{
  "translate": 0.06,
  "bottleneck": "kl",
  "encoder_layer_scale_init": 0.01,
  "decoder_block": "bottleneck",
  "residual_init": "none",
  "epochs": 8.4,
  "final_lr_fraction": 0.01
}
Rows from block 4 of the encoder of a small image VAE, named by matrix and row number. Rows with one number belong to one neuron. Each number is 128 + 32 x the weight over its row's rms, rounded and kept within 0 to 255. All counts start at 0. Numbers have three digits each.
Before each neuron's rows are labels from the 100 images, of 14976, where the neuron reaches its highest value: "top examples" is what is common among them; "peak on" is the class under the peak. Only what is clearly more common there than usual is listed. The data: pixel-art sprites of 400 made-up characters on tiled backdrops. In brackets: how many of the 100.
# fc1: MLP up (encoder.blocks.4.mlp.fc1.weight, 768x192), inputs 0-191
# fc2: MLP down (encoder.blocks.4.mlp.fc2.weight, 192x768, transposed), outputs 0-191

top examples: red (56)
peak on: sprite (46)
fc1.11:160108163122098121139128122089141140120131124142156152154151030094158106122166141177121198109107154182084115147147129111119166105254091135134099168132053136155156155147136114119151152142133109133106131121188088134109069128122108121160086177153092164091107121155161092122142202095103144154163073172150153102133103098154141138134115144109174098138156173163184149134122140142159069147089098051131094167124064149074132091127120088181144142125104160127130136111137161144172050122184151092181132074082130171095165148103161120204099165117128143131147142116096138142153164123139136143
fc2.11:091102096121105120190120111125116158139072166103158140143152200177102110106122131132137211106099137140144116132181160132161136158121147124130137106121154164066129105097129203137098121134054162071091094128137104122083173141103170128124107093136124061145160136089096138148129117138114091090109140088134167145133136131039140120125064124091064104083134142162134124098148112122091187136110150131117156106146168052099153121097099123120126079141137088172055117093148139114142076112102119120110127183155138212133154063170113143064185124122156108083182134142171084191099106105126152083

top examples: white (33)
peak on: sprite (39)
fc1.457:120119143106173125118084098115073136126153092097133156150147162164159104117184108159142094154161111142082134135065102123163134143151184128056086056179129114115149134085131137151099062130055091159150162163134142133147157134162144108135090128133095136152087173163177141163107133159115092154117163110088153101136156116119150109136158090163141057134140156106095143146080170066129076189130126172074100116131120211099071103151128114137148108167058155137079152182115173133131135190138120153109159170114169150132158129158150092140111177178182151051147134118160096080139167161089137090
fc2.457:129108097125152106114118103128134103101104169136092115129136095074142141136153164187123168052136160143133149125110138113110112145119112134159144145130099131138116154143052074139131156129106122066068105056172070115122096101123105078116136133137105140093089089073121108093075111040123161103140127105120071081141175130090156125156099148144142149159154178150138079102181147131102146067190112104139182137098092120152165068181117177143111110075160112145116101088146123183147078073099093104103090120111078188166144064153070117090147164140112062100195118111131115102134085117099136091

top examples: red (28)
peak on: sprite (38)
fc1.369:104126171130086062133112111185149156123120147119137122129142174129138094148152109162158127122141082135161183070181162140098123108107115135126113160091102117121120146136098062117090131111092077155109083151126152154134189170152127135204124159163161119184158102133139176133149096150116116156136139111109115118189139137119085107109180133118135134183148111136125157106160204157141111173161087107142099131089141114098081077155143138173071119151176094127049138146161196127097185080144134081152114111130228162155169112145166108199108182151152187145102123075124100157116142106210103160
fc2.369:123166147154142133104130101121062095179116118125164138139147099136131111127136128179148123100128145120105116121126160128131170099080120150118189136092124156116146144105074104166154103096187184071127095044089072127114071091159106095096158058129092065166041079095130120111061185088129093123053137178108105142115171116121133122095130132100139114121104154127126184085135120073129171121141131139135078097126131147128149176082158155134168083125147127105140103117105055128102075178074117083031122146128125162062166060137139124108150155117104143074124131140141140121096172101125133113

top examples: red (57)
peak on: sprite (57)
fc1.536:161138191176123109128100122116167128056109145131122133172130161087173121159160114121184159134124065130152155105125117136117144133137069137103134223114082081100159109172137119120130093122118131150113062104163180165108141114137100137154100178168143128139132062128150170119160142158159093139117132106124095105200130128127102109129170132129137174143113142111137171124080179183161112182127078123131086094131140092082097078157128126174082112128187125114111101145195207085115120137161139089153083071083191188139145100115161137170135124166165179162169112111128140140100128118201082192
fc2.536:132103098150133135120173111130136168190125126133148138130157161188078113165159133162144195125127130117079159125124173113141119081063132152108174187174141144140143112112070182162132128102194130078152135066086120116099097127098167090117151065110132101175087122059141149083124120023109182117092104153159129142118137117090143192101090126106099096118129176079130150132180106095095186093082171134155158111124141077100120133118150122103194074120145113143093102158129071111117104084100119077112122154178154156098134100150122169124132125111134083173156101142155084114135179102118198087

top examples: white (42); pink (25)
peak on: sprite (60)
fc1.582:137111133108067060186084136194149116149146113122111124083129083135144104097128136165148123124182187084099075086169181145060124147185116147187124102094136169110087185156098110078091216130051166123160110107143084115166165142143140100183154159132119173152093184167142136126114165144126142165112111133073144181079092118099134108089085145138119123078188117145148147202126125125144053160133119144160162105125122155117142125115146101144098130142159097134078099100118170152176116095126120100164118159154160111156144135165161145170120165146124183145114126158096075106091153151192136146
fc2.582:067137165116091106125127079127080134113126157125151131146115099159125095107124138155134116153128133153128129115134116139188164101144159112125148107109149108116102122103052106093129130103162081144062112055134069091066088163149108095114088101084125096133129079169124098133082153129135077052074129215102142084116125132154091102133148132147167143129127099087089141064125139063150140111165132138142081144112116158122110135141140146108182172151121168067241164108103107135105121096141124126065118091077080111061098086061119069067123122127094143108168136103128126140127121098072111069

top examples: red (87)
peak on: sprite (38)
fc1.184:153147167087101096149084144148159141184157117144095152140118091116118117109143117182172145110133118165134151130113081149143150103118088145169166178079121102112109171123152152098182133140134121105103114133100091141166177157098135136186149186106178076139103137123157188121153098158121130114111139136087168183136153139102059080076150120131153151101137143164091194178130159155163079143130119172180104109100093104112141158093116106091157183137149066154112234128109137154071162139115160080150110120074212153130155121086130149157139092153163157188140123108144182143092159102159091211
fc2.184:151117124134219131119176209128113093123086116082116126100164159138156103149134121082130185119170153133136101124150095138122062183080139129171160141115123171171128124121084063104133102135111151128126117089175177185147085067141116114099095105148097159130147120121116147147096168051104083129103097094160145133101171123113147162096129156092134095134179147134171047066221099091127183126196125102114094143106149109173123139156158163131069084158144155136089083140135089087194111125132120120103111111188107140176161110189147126106117117159104136133154150136153117128172186110144106161